Weights of a small encoder-decoder audio transcriber.
Model: 24.2M parameters, encoder norm layernorm, encoder layers 8, encoder width 256, decoder width 384, decoder norm rmsnorm.
Training: adamw at rate 0.001, 11600 steps.
Data: trained on strings of digits, spoken by a formant synthesiser in many voices, 39062 training examples, 19.0 epochs.
Rows from block 5 of the audio encoder of a small encoder-decoder audio transcriber, named by matrix and row number. Rows with one number within an expert belong to one neuron, the router's apart. Each number is 128 + 24 x the weight over its row's rms, rounded and kept within 0 to 255. All counts start at 0. After the name is the row's rms in percent of the matrix's.
Before each expert's rows are labels from the 100 clips, of 14976, where the router gives the expert most weight on average: "top examples" is what is common among them; "loudest band" is the band of the loudest frequency at the time of the peak. Only what is clearly more common there than usual is listed. The data: strings of digits, spoken by a formant synthesiser in many voices.
# router: router (encoder.blocks.5.mlp.router.weight, 8x256), inputs 0-127
# up: expert up (encoder.blocks.5.mlp.up, 8x128x256), inputs 0-127
# down: expert down (encoder.blocks.5.mlp.down, 8x256x128, transposed), outputs 0-127

# expert 3
top examples: "six"; "nine"; first digit: six; last digit: nine
loudest band: 4000 to 8000 Hz
router.3 108 [161 110  61  68 112 113 151 121  91 127  88 114 144 120 101 104 103 110  90 158 110 111 147 199 109 151 121 142 176 131 102 131 125 111 115 139  83 123 124 115 142 133 142 110  70 117 148 127 125 148 143 126 113 117  94 126 117 143 153 141 141 135 155 122 181 159  87  91 127 159 194 126  99 104 165 138 109 106 116 176 112 148 151 110 138 143 120 141 108 132 150 132 103 119 156 145 110 123  97 115 149 142  87 114 128 125 147  98 169 115 147  83 130 131 170 111 151 112 152 128 129 155 121 149 101 125 157 112]
up.0 073 [143 146 130 116 155  97 135 168 129 125 107 148 140 140 110 115 121 130 148 139 114 136 139 160 105 102 132 132 130 114 160 111 122 108 145 116 127 140 120 152 126 144 122 179 108 146 119 117 132 165 104 106 106 117 127 106 152  71 118 151 150 126  86 117 174 134 131 133 135 141 103 107 141 154 119  99 161 145 126 150 136  91 111 119 137 112 108 115  95 111 122 122 135 120 140 108 145 181 116 142 115 132  82 178 137 137 100 142 136 143  93 159 149 148 117 135 184 157 102 115 150  97 149 131 131 129 173 181]
down.0 086 [129 157 102 132 131 137 101 152  99 122 133  96 141 111 140 114 129 128 130 116 152 161 149 146 153 138 149 131 172 133 129 135 114 106 159 134 125 134 121 137 176 113 113 136 103 132  88  98 152 144  87 120 168 141 131 117 122  96 127 151  98  74 125 117 126 138 124 137 118 163 105 153 142 105 161 171 156 162 153 121 143 130 168  76 133  99 138 131 103 104 142 136 140 121 139 126 147 123 130 113 127 141  97 131 116 144 105 139  99 163 146 158 145 161 116 111 144  86 103 157 137 157 109 110  98 119 146 134]
up.1 100 [108 130 108 127 123 141  91 116 142 101 137 156 119 116 138 119 171 157 111  97 167 108 119 111 137 120 134 119  93 147 128 125 119 124 118 119  91 157 143 120  77 119 110 149 117 151 129 129 134  96 144 128 115 129 159 117 141 165 165 145 144 109 125 176 121 108 101 108 180 133 108 161 153 112 133 157 122  95 131  96 143 131 103 161 142  75 134 167 137 129 101 170 118 136  94  93 133 103 155 131  83  98 103 188 144 150 152 139 146 124 136 148 139 129  95 149 124 127 115  99 139 171  96  87 122 116 110 147]
down.1 099 [117 149  99 132  87 140 125 106 119  71 136 110 154 122 102 132 164 154  78 157 143 124 141 101 126 124 134 177 116 131 139 136 127  90 126  96 108  92 141 125 139 111 151 143 120 131 112  94 139 126 126 151 126 124 157 107 136 100 142 101 140 111  85 182 144 125 177 158 140 131 145 149 106 111 146 175 106 161 151 100 178 105 136 162 161 132 126 126 102 144 108 148 149 110 150 114 165 122 129 119 117  89 161 155 113 136 136 140 135 109 107 145 125 160 116  94 120  60 107 132 130 127 120 125 113 143 117 134]
up.2 116 [147 135  95 152 154 152 119 140 129 153 150 133 105 149 136  88 133 105  90  83 127 120 134 129 118  89  82 147 104 118 144 163 134 126 120 133  92 158 142 125 131 181 108  94 151 159 135 140 151 127 148 108 115 140 100 153 152 127  97 121 108 102 136 114 121 109  91 144 119  82  84  77 114 160 151 126 150 114 139 123  97 122 118 125 160 133 156 115 130 122 176 169 170 102 109 157 174 118 166 151 126 162  99 170  91 111  92 100 133 137 115 157 152 136 121 120 133 144 101 102 164 171 126 127 111 126 125 161]
down.2 103 [ 94 149 108 132  89 131  94 127 101 105 126 123 158 134  86 172 159 136 126 134 144 144 119 121 147 115 120 129 140 115 143 177 150 116 131  74 134 110 121 154 155 115 111 113 121 159 103 120 124  94 140 121 175 115 168 117 158 103 127 151 143 106 120 133 110 120 111 130 156 152 150 120 109 118 155 157 160 153 143 116 160 112 124 119 143 133 128  81  63 125 125 129 143 103 153 131 163 132 124 116 135 108 120 118  79 146 129 129 114 151 102 172 139 113 109  94 108  89 101  89 136 107 131  91 105 137 156 131]
up.3 109 [133 135 120 133 168 164 114  83 113 106 120 145 110 111 130 124  80 143 154  92 123  94 100 145 143 133 149  82 123 168 136 130 142 132 167 149 130 101  96 157 105 125  98 122  84  99 127  85 126  93 148 146 119  89 165 151 128 185 153 135 101 144 103 172 141 115 149  87 145 130 134 159 119 102 151 133 118 100  96 114 149 155  96 116 143 112 113 137 155  85  95 147 134 116 142 114 149 163  98  97 144 129 119 121 124  96 160 141  80 120  95 122 110 141 162 136 122 136  68  92 120 168 143  85 120 137 101 109]
down.3 103 [ 71 106 117 167 130 169 132 146 124  98 128 126 136 110 120  96 132 168 116 135 137 113 118 151 144 119 108 170 138  69 131 171 128 104 146 114 125 119 152 135 119  46 169 117 126 119 101 110 100  91 144 130 175 119 148 124 109 111 140 163 121 118 110 122 138  91 142 127 158  93 118 135 136 136 112 130 133 131 145 138 171 141 125 112 144  93 157  89 102 133 144 144 146 116 144  97 107 106 158 130 162 153 120 171 119 106 136 130  91 177 101 171 124 118 133  86  93 110 108 103 161 139 152 116  88 177 106 140]

# expert 7
top examples: "four"; "two"; number of digits: 5; last digit: four
loudest band: 500 to 1000 Hz
router.7 107 [ 89 109 124  96 154 140 154 161 126 122 107  94 121 162 104 129 114 112 110 139 167 145 103 142 133 163 115 162 151 151 117 168 138 103 103 146 113 159 135 104 191 141 151 115  86 105 148 133 114 163 131 156 163 112 108 102 143 156 154 152 127 128 114 165 120 152 123  73 107 154 162 126 109 115 148 129 108 126 104 189 143 153 118 154 111 154 143 124  92 157 131 111  91 132 183 113 106 133  85 113  99 108 132  89 106 102 125 106 140  95 134  98 112 157 161 138 121 101 127 113 135 148  92 105  91 134 117  77]
up.0 069 [ 97 152 132 126 118 156 163 183 154 152 104 150 130 111 147 137  86 145 150  94 124 141 144 151 129 133 135 133 148 143 134 151 143 165 122 139 137 128 102 116  98 124  92 110 108 175  91 102 136 135 116  91 166 135 150 108 125 118 117 131 146 122 103 114 118 129 148 118  92 135 113 156  90 108 151 109 161  95 180 122 107  94 104 153 117 101 146 124  82 120 112 148 140 129 147 115 101 127 102 154 101 144 124 105  96 184 120 134  95 167 137 110 151  87 106 112 155 187 129 127 135 114 148  70 122 145 118 139]
down.0 099 [158  88 114  93 163 145 151 122 127 158 117 164 117 160 119 125 110 131 146 121 125 137 105 137 103 134 145 165 133 126 110 112  78 105 122 139 119 145 153 107 132 143 129 176 100  73 167 120 125 138 106 138 134 163  84 151  97 133 145 161 111 178 166 131 142 171 156 105  98  97  83 128 132 151 115 135  95  94 143 150  92 119 129 138 118  94 159 127 168 108 126 136 114 165 102 123 101 133 166 162 146 114 142 155 153 168 143 104 112 108 110  78 117 158 164 147  90 154 146 111 116 145  81 126 125 113 116 109]
up.1 077 [161 160 120 129 148 180 138 142 122 113 145 112 179 124 105 137 131 147 153 153 118 135 108 109 102 145 154 101 166 102 114 112 125 118 148 144 113 132  95 127 139 129 120  98 109 136 105 128  88 141 109 128 126 113 153 124  96 114 141 125 127 124  94 127  93 132 173 140 137 103  89 152 142 142  96 111  88 191 115 107 159 158 142 158 142 107 135  75 136 128 143 126 135 132 150  78  96 170  96 139 142 112 160  97 124 164 151 152  80 151 114 121 131 114 106 139 113 142 122 109 119 145 104 103 125 117 138 124]
down.1 086 [128  71 106 122 155 124 120 146 123 159 130 172 141 156  83  97 128 129 121 127 117 106 102 136 110 141  85 172 109 122 125 141 137 107 107 113 133 168 163 108 139 153 106 137 136 103 131 130 155 120 130 131 136 140 124 130  94 168 149 134 143 152 146 138 111 123 125 113 144 119 120 107 127 136  77 110 108 126 127 151 119 133 137 125 101 120 170 148 158 159 118 129 108 171  47 121 102  77 146 183 126 150  87 182 107 156 144 118 127 129  90 128 151 158 159  99  94 129 138 147 153 136  91 155 136 130 175 123]
up.2 088 [122 122  96 114 123 128 123 146  54  49 115 142  93 129 110 106 123  94 164 131 114 143 144 146 148 114 104  88 115 128 104  99 127 127 172 130 132 110 134 155 133 108  80  95 118 138  61 138 162 130 112  71 160 121 120  80 172 108 121 157  80 131  97  92 113 135 112 148 139 137 133 104 147 144 173 129 156 117 157 174  95  95 149 118  88 122 115 168 110 115 121 113 131  97 107 177  99 130 144  70 142 106 114 123 151  89  98 138  81 168 124  90 129 121 126 142 156 154 155  88 146 130 151 125 138 183 130 123]
down.2 105 [155 134  92 117 129 154 139 130 136 127 120 159 123 159 129 128 132 110 136 104 151 152 131 114 113 133 131 171 163 159 129 128 130 100  94 112 133 155 202 102 128 158 136 127 119 152 143 156 112 125 167 132 143 133 118 160 128 146 110 113  85 150 159 107 103 127 112 117 126 106 118 121 140 160 146 107 108 117 139 117  51 127 154 157 124 117 107 112 115 147 116 105 128 143 109 156 112  63 139 156 121 133 131 170 136 135 152 144 103  93 139 133 126 141 123  90 132 163 178 104 134 101 107 106 113 154 136 100]
up.3 100 [133 165 100 165 172 126  97 124 126 113 125 136 158  96  95  81 113 165 135 118 150  93 121 133  91 127 128 136 120 141 121 164  96 154 132 174 115 166 139  89 109 128 126 147  86 155  82  88 141 119 141 164 126 126 139 141 116 151 159 125 163 134  99 158 116 102 164 128 145  97 122 141 139 143 112 119  82 105 136  83 133 173 125 132 155 104 108 121 104 136 108 190 131 141 127 105 112 134 157 144 150 109  91 157  79 149 148 192 114 145 127 151 153 122 126 131 131 124 130 108  97 156 132 111 120 126 162 162]
down.3 095 [148 126 116 160 156 159 137 137 124 146 138 180 108 141  87 101 147 174 131 122 145 125 109 156 122 137 149 158 112 147  87 108 106 106 136 152 139 129 133 106 147 132 161 118 111  88 174 141 121 128 149 120 141 114 160 131 125 160 142 155 101 170 114  97 110 114 138 128 119 108 127 116 105 125  86 127  87 127 135 116 119 123 149 132  89  87 122 119 157 140 109 141  90 153 126 122 101 100 137 144 140 114 128 131 171 171 126 108 122  83  71 122 139 121 150 143  99 159 151 113 119 134 137 136 156 151 144 107]

# expert 1
top examples: "eight"; "three"; last digit: eight; first digit: eight
loudest band: 500 to 1000 Hz
router.1 104 [157 135 110 104 144 115 141 125 119 115 136 101 137 152 134 129 106 135 119 141 127 122 141 146 120 142 158 133 183 148  97 122 111 101 105 162 107 124 171 107 158 198 139 124 138 108 111 145 127 163 125 120 104 160 105 110 169 129 108 101 123 158 126 117 174 153 154 116 118 148 161 147  95 100 127 138 116 124 108 149 166 137 111 135 134 139  80 133 137  92 117 118 137  95 155 123 124 131 106 139 139 124  98 156 137 102 144 119 146 142 146 113 104 147 125 119 168 126 133 129 182 133 113 151 101 140 130 125]
up.0 062 [ 93 134 161 114 149 114 179 143 122 159 152 167 158 138 136 114 145 109 196  89 157 100  90 126 164 154 152  92 109 118 157  89 131 164 142 149 154 126 109 139  98 149 107 160  97 189  94 136 140 145  95 118 153 112 139 125 109 170 143 179 109 138  78 132 113 153 145  88 102 130 124 148 115 148 145 103 155  91 141 118 110 100 160 106 114 119 111  93  73 112 132 109 128 122 119  98 120 129 101 146 148 140 144 118 173 109 114 133 112 198 136 105 150 125 124 114 134 134  93 127 135 111 106  87 109 125 120 110]
down.0 109 [109 149 171 136  83 133 187  88 157 131 127 123  83 133 106 125 146  92  87 147 114 113 148 140 103 122 116 109 121 139 115 101 115 135 138  99 154 113 101 150 109 138 164 140 189 137 185  70  96 151 135 130 126 153 127 148 134  96  98  94  80 119 127 114 113 137 135  94 120 119 162 127 131 108 154 100 125  87  66 142 103 144 111 191 131 174 132 109 134 129 126 133 140 112 175 130 166 130 111 103 146 138 159 109 114 116 153 102 149  91 143  98 104 120 132 127 118 107 142 143 152 116 146 120 127 172 131 102]
up.1 069 [ 88 126 124 119 160 156  89 141 137 107 153 140 152  91 149 117 136 118 171  90 152 119 120 136 125 120 105 105 129 124 143 138 131 158 166 164 147 135  82 132  97 141 117  90 113 165  82 137 128 120 127  83 124 120 132 131 170 141 148 162 103 128 115 135  97 124 127 104 151 136  92 137 102 106 122  73 161  99 113 133 103 124 110 103  94 112 136  98 114  93 107 140 152 135 136 132 103 132 138 141 129 162 132 113 142 112 152 178  84 179 121  98 105 142 126 104 150 155  84 121 143 110 126  80 133 129 123 148]
down.1 097 [144 161 164 136  93 138 167 111 175 136 124  87 105  99 123 165 142  98 107 133 132  98 148 144 105 105 114 125 124 150 129  86 158 166 146 123 162 102 134 127  93 104 181 146 170 150 175  97 110 162 134 129 164 149 128 124 106  85 103  74  83 125 117 137 120 123 118 104 128 122 157 133 111 111 177 136  98  87  99 145 112 137 149 184 135 152  94 113 124 145 126 103 126 124 136 106 159 112 105 133 147 148 153 114 111 117 169 118 139 111 130 103  79 151 150 103 148 121 136 147 159 107 138 114 126 157 142  85]
up.2 082 [103 130 137 112 174 154 130  81 137 101 107  83 117  85 105 125 133 146 190 116 110 140 144 157 143 131 119 103 150 163 133  96 135 132 171 186 142  83 110 128  99  94 150 111 159 108  94 158 108 165 122 122 132 103 129 135 132 141 124 141 155 123 128  90 120 114 134 122  99 138 147 131  94  86 157 101 117 138 100 104 127 125 120  92  92  87 143 145 150 113 104 149 126 118 130 128 136 121 106 125 142 168 136  91 128 140 122 150 111 141 125 107 108 158  99  97 130 117  92 104 128 107 168 106 113 155 130 130]
down.2 082 [126 153 169 127  89 160 119 110 121 149 102 145  82 145 171 122 155  75 137 121 123  76 126 119 102 111 138 105 117 158 146  79 138 144 135 116 191 118 126 139 131 123 108 145 137 162 121  68 126 109 119 115 165 147 149 151 139 111 149 136  69 125  56 104  98 101 135 129 118 133 144 114 149 136 143 148 135  91 143 132 112 127 149 133 111 102 135 131 104 123 121 119  96 107 141 143 156 161 127 126 143 178 162  92 110 136 183 132  68 160  96 150 104 115 147 147 126 158  97 130 106 126 158  76 110 134  99 114]
up.3 059 [ 81 152 120  96 165 134  90 155 131 120 162 130 130 159 115 111 130  98 149  56 145 143 156 137 122 141 121  89 123 140 158 118 117 155 146 161 123 120 102 156  97  81 119 132 136 172  87  87 143 127 112 103 144 125 141 103 132 121  96 170 142 120 115 134 100 150  86 103 103 138 117 156 137 146 108  75 139 127 127 126 103  98 118 139  76 110 169 134 115 114 116 117 138 135 127 139 129 128  90  96 111 171 149 105 161 129 124 173 105 182 120 128 100 178 122 111 126 115  75 145  87  91 143  70 143 124 110 116]
down.3 108 [141 150 168 138  96 121 170 115 181 134 106 111 127 125 129 153 119 113  90 139 131 110 142 140  97 102 128 118 130 140 130  92 122 123 142 128 164  92  96 123 117 136 179 121 207 149 174 103  78 149 135 123 135 132 151 132 132 107  97  86 105 124 126 117 121 155 105 103 108 122 171 103 122 118 157 143 113  89  84 126 110 136 130 180 125 152 107 107 132 138 143  95 125 126 132 122 165 122  82 120 136 149 181 111 142  93 146 127 147  79 151  90  94 155 123 122 133 117 165 162 132 118 137 124 112 159 122  97]

# expert 4
top examples: "two"; last digit: two; first digit: two
loudest band: 4000 to 8000 Hz
router.4 090 [ 91 108 100  86  96 109 139 139 145 132  76  90 166 172 105 153 143 136 104 142 171 137 137 155  98 133 146 120 138 126  82 128 146  81  72 145 117 116 137 119 150 141 136 109 117 122 162 164 139 152 151 134 123 142 155  98 147 109 127 127 135 127 155 132 159 148 124 119 110 156 184 153 126 114 145 142  88 112 133 169 140 115 136 172 109 159  99 125 114 144 150 119 115 136 167 110 139 137  93 117 133  82 118 139  81 121 118 138 129 126 141 128 125 161 159 131 128 115 116 137 170 133 111 153  91 148 127  95]
up.0 069 [107 101 111 121 111 182 111 124 137 113 155 149 145 116 199 101  99 114 130 104 138 104  81 143 127 148  80 124 160 122 150 113 107 126 178 115 127 146 149 155  96 100 148  95  91 156  79  93 147 145 109  89 136  85 128 146 158 121 129 157 129 129 125  95 110  91 119 153 144 135 155 148 114 142 127 142 168 151 189 128 102 143 116  94 125 164 124 138 112 122 143 112 137 126 133 164 102 148 125 125 119 159 154 161 132 120 146 144  91 176  91 126  93 105  82 121 138 143 117 104 121 137 122  80 131 172 136 142]
down.0 108 [124 163  94 120 102  88 153  94 144 166 111  92  92  95 145 157 154 114 121 108 144  99 121 141 166 142 168 138 107 156 135 132 108 139 136 134 175 124 169  97 158 122 120 116 121 147 148 122 118 151 156 158 137 148 143 138 116 113 137 127 132 142  92 129 120  90 101 124 147 125 126 100 112 156 157 118 129 120 111  92 100 129 137 124 124 115 107 125 144 155 146 149  94 135 135 167 169 124 146  82 151  90 131  99 147 142  82 114 163 104 127 124 102 126 161 125 111  88 111 169 165  79 147 186  93 125 141 109]
up.1 093 [137 159 143 101 151 168 125 112 130 140 164 131  95 118 193 117 117 121 155 115 120 151  91 141 147 123 108 129 118  94 136  62 162 130 153 164 132 144 153 107 126  99 105 134 118 139 104 119 146 109 136 137 123 112 112 132  86 122 111 120 106 164 118 112 138 128 112 103 110 102 155 106 153 157 149 142 166 116 169 117 115 135  95 103 149 138 134 103 113 127 137 136 147 133 103 119 104 147 113 101 138 128 112 162 118  97 118 153  81 158 102 111  97 144 106 102  96 121  98 121 118 130 148 103 120 126 128 147]
down.1 108 [148 150 103 129 109  93 152 105 140 160  97 132  85 102 147 153 178 120 117 119 131  66 159 147 136 109 157 141  96 172 126 162  94 141 121 109 146 121 149  96 132 114 135  63 144 122 143 148 154 139 156 123  95 158 127 116 119 116 136  98 115 138  93 130 110  89  97 128 136 117 160 106  90 135 166 122 147 137 107 122 134 170 126 112 136 123 108 144 105 162 140 132 110 122 140 164 147 135 118  96 155 123 111  77 139 107  75 119 172 122  93 133 110 129 169 126 104  82 126 161 147 105 163 197 121 131 125 128]
up.2 154 [ 76  99 106 104 109  85 110 147 156 122 143 144 161 114 145 105 150 166 109 105 158 110 112  99 151 148 119 161 126 131 159 145 114 107 116 112  88 115 141 107  81 116 139 148 111 129 135 107 102  91 155 104 150  99 174  77 113 124 163 125 167  99 114 182 157  95 106 142 163 160 120 164 130 133 168 128 137 119 139 123 158 115  99 146 159 116 141 154  90 159 128 138 135 161 132 114 106 116 175 126  94  78 136 177 105 182 120 145 160 119 120 164 119 142 112 127 135  93  67 134 140 155 143 105  94 103 103 144]
down.2 109 [124 152 118 143  98 134 121 103 106 146 144 135 116 102 162 152 172 126 144 139 170  75 119 109 172 143 137 119  89 144  96 147 140 149 136  93 127 116 157 100 140  85 152 142  83 121  72 108 137 127 134 128  95 166 151 129 108 124 169 157 114 102  97 151 102  95  82 131 155 108 121 114 141 105 128 165 114 136 163 106 140 130 135 119 141 123 128 164  79 185 133 160 111 145 147 180 140 108 156 121 113  88 138  98 101 131  87 163 138 167 115 165 118 133 132  99 100 120 115 133 120  94 135 126 133 109 130 156]
up.3 096 [125 155 114 138 135  94 132 115 131 143 150 119 100 153  68 109 108 108 157 132 109 144 147 131 137 120 135 122 117  71 102 145 102  95 147 117 145 111 141 134 114 139 124 112 116  98 114 140 119 162  96 130 134  99  99 105 110  95 107 179 175  96 120 122 147 115 130 172 114 112  79 134 126 147 140 106 188 174 114 179 100 136 135  71 125 134 127  95  84 135 147 120 147 119 102 160 153 160 115 114 144 141 106 138 137  75  88 144 142 145  99 151 188 100 164 151 141 116 101 132 126 102 137  84 147 156 127 162]
down.3 087 [144 151 110 136 101 110 114 119 156 139  96 122 146  75 117 168 159 182 113 149 113 139 110 116 138 123 151 138  94 151 143 166 158 150 119  97  90 107 122 123 193 142  86  94 135 152 122 118 148 126 143 121 142 150 137  99 112  86 119 106 154 117  76 131 137 124 102 158 150 133 134 120 115 149 141 163 116 143 103 138 164 115 113 133 159 127 110 185 118 147 129 158 162 109 179 131 159 134  87 113 116 144 129 164 116 118 136 135 138 133 151 119 143 144  82 152 132 105 108 116 119 124 118 149 101 169 120 142]

# expert 6
top examples: "four"; "eight"; "six"; last digit: four
loudest band: 500 to 1000 Hz
router.6 102 [190  99 102  82 103 131 131 148 153 107 108  74 140 135 112 148 124 115 117 157 146 158 133 158 105 144 138 108 164 132 101 128 134 120  99 145 118 132 143 111 164 186 134 101 117  90 146 144 154 127 108 151  96 162 119  96 147 138 135 128  99 125 129 125 136 121 128 112 117 167 210 135 119 111 130 149  84 115 110 155 134 147 141 135 118 132  68 132 146 145 109 128  98 124 159 147 132 129 105 134 168 112  85  65 132 113 105 116 157 112 164 100 123 127 163 142 147 159 154 103 128 132 109 147 114 134 133 125]
up.0 054 [ 95 120 109 117 136 139 124 159 169 147 157 135 138 104 120  97 145 162 142 104 152 154 120 147 165 144 138 134 138 127 163  90 181 136 137 140 112 129  72 153 123  69 150 128 107 196  77 143 147 141 148 115 160 145 127 164 137 107 130 142 132 121 113 137 116 114 118 134 127 126 110 139 101 153 162  81 173 106 151 128 112 140 154 139 131 136 163 121 158 117 122 143 154 138  97 113 150 107 114 131 120 161 150 118  96 174 137 132 106 162 106 159 161 142  99  88 135 161  84 117 160 110 165  75 140 118 110 181]
down.0 093 [128 123 101 140 121 136 108  87 150 111 113 121 154 135 123 118 127 133  98 103 105 114 131 110 148 136 149 115  83  89 159 132  93  99 143 159 111 140 115 144  60 139 145 121 164 136 122 109 112  73  95 135 124 116 173  99  95 128 185 134 156  98 124 192 169 144 159 130 148 144  86 116 143 103 114 143 145 157  92 144 168 103  57 131 148 149 152 132 106 137 130 118 165 178 148 123 104 147 155 130 132 108 142 138 160 148 179 149 121 144 122 142 126 144 117 113 139 121 109 131 110 194 120 116 148 113  74 121]
up.1 107 [114 143  97 126 121 132 119 115 101 105 113 120 101  70 128 135 174 127 118  80 114 100 108 139 143 108 174 117 159 187 183 125 165 155 154 110 144  98 122 137 116 103 132  95 123 155  97 116 161 115 154 132 136  94 157 154 119 105 110 112 129 126 135 122  66  95 126 153 159 143 153 140 124 141 132 164 116 108 158 100 169 126 156 112 129 133 101 144 125 114 141 146 119 105 166  77 155 130 144 107 145 147 151 122  89 150 162 131 100 133 105 170 103 115 134 161 128 125  84 143 115 135 156  88 140 152  99  94]
down.1 087 [124 107 113 128 141 158 118 141 120 161 152 186 136 148 144 101  80 140 166  96 112 132 127 165 163 177 120 132 134  61 122 115  87  91 142 149 117 133 119 163 106 146 119  85 121 112  98 122 121 109  78 143 134 101 110 119  79 172 170 170  83 115 131 161 153 150 211 147 103 107  84 129 147 162 111 108 161 177 139 109 149 110 119 101 108 116 141 108 113 104 128 151 139 154 107 145  82 143 165 157 118 162 121 155 148 122 142 131  93 146 135 148 136 136 105  88 141 148 124 140 112 135  83 113 141 114 106 131]
up.2 082 [121 141 139 138 127 151 152 130 118 138 163 143 139 151 164  88 178 127 109 102 103 136  88 102 131 119 109 162 145 103 180 114 148 134 109 137 161 145 141  92  81 125 151 125 157 129 127 142 103 106 198  91 170 101 143 140 131  93 117 117  98 152  68 110 148 114 121 141 123 102 138 127 108 150 106 110 120 119 148 103 115 145 127 140 126 129 151  82 131 139 124 155 135 179 113 154 112 132  93 156 135 110 178 135 131 114 140 159  57 118 107 166 101 166 130  82 143 120 149 140 128 119 114 123 124 125 125 122]
down.2 107 [133 123 113 116 156 167 124 106 116 141 111 148 134 148  83 162  71 128 120 122  90 105 121 131 115 170 161 140 127 117 108 125  80 100 119 130  80 142 149 138 115 147 137 116  94 156 145 128 113  92 137 192 130 137 124 131  87 164 146 156 101  91 129 131 141 132 127 114 131 158  79 106 146 138 112 143 145 143 113 139 112 107 170 136  97  84 125 104 160 122 167 121 136 141 113 146  77 125 138 108 152 129 136 116 138 106 153 115 100 125 117  98 121 116 154 142 121 168 130 120  78 187  90 102  91 124  95  95]
up.3 103 [117 158  67 141  94 118 108 111 162  99 118 122 120  63 109 120 138 143 116 102 157  96 128 140 128  99 151  79 124 195 118 132 121 151 143 121 154 107 137 125 127  92 114 128 134 128 127 109 154 102 128 131 119 116 150 117 153 111 135 119 164 125 114 143 122 101 114 124 171 156 170 153 117 124 134 160 111 126 142  72 160 146 118 104 149 114  98 123  93 141  73 142 114 104 175  64 139 123 131 120 151 102 119 110 118 156 144 135 132 149 108 181 110 157 154 149 127 122 101 128 135 134 159 110 139 155 165 114]
down.3 098 [123 111 131 100 167 170 115 163  92 146 162 122 155 130 145  89  69 100 154 138 106 146 124 154 180 142  87 110 154  94 143 137 146 116 139 145 151 131  83 152  79 121 125 117 109 139  88 113 126 119 116 121 126  94 130 153  97 141 160 205  91 118 132 142 102 151 190 119 101 110 106  99 139 151  80 110 152 173 156 146 104 155 124  99 125 136 153  95 135  97 122 116 140 157 107 134 101 134 137 170 124 165 120 121 148 134 137 127 112 173 129 132 135 117 118 110 115 152 100 132  95 131 126  94 169 145 121 145]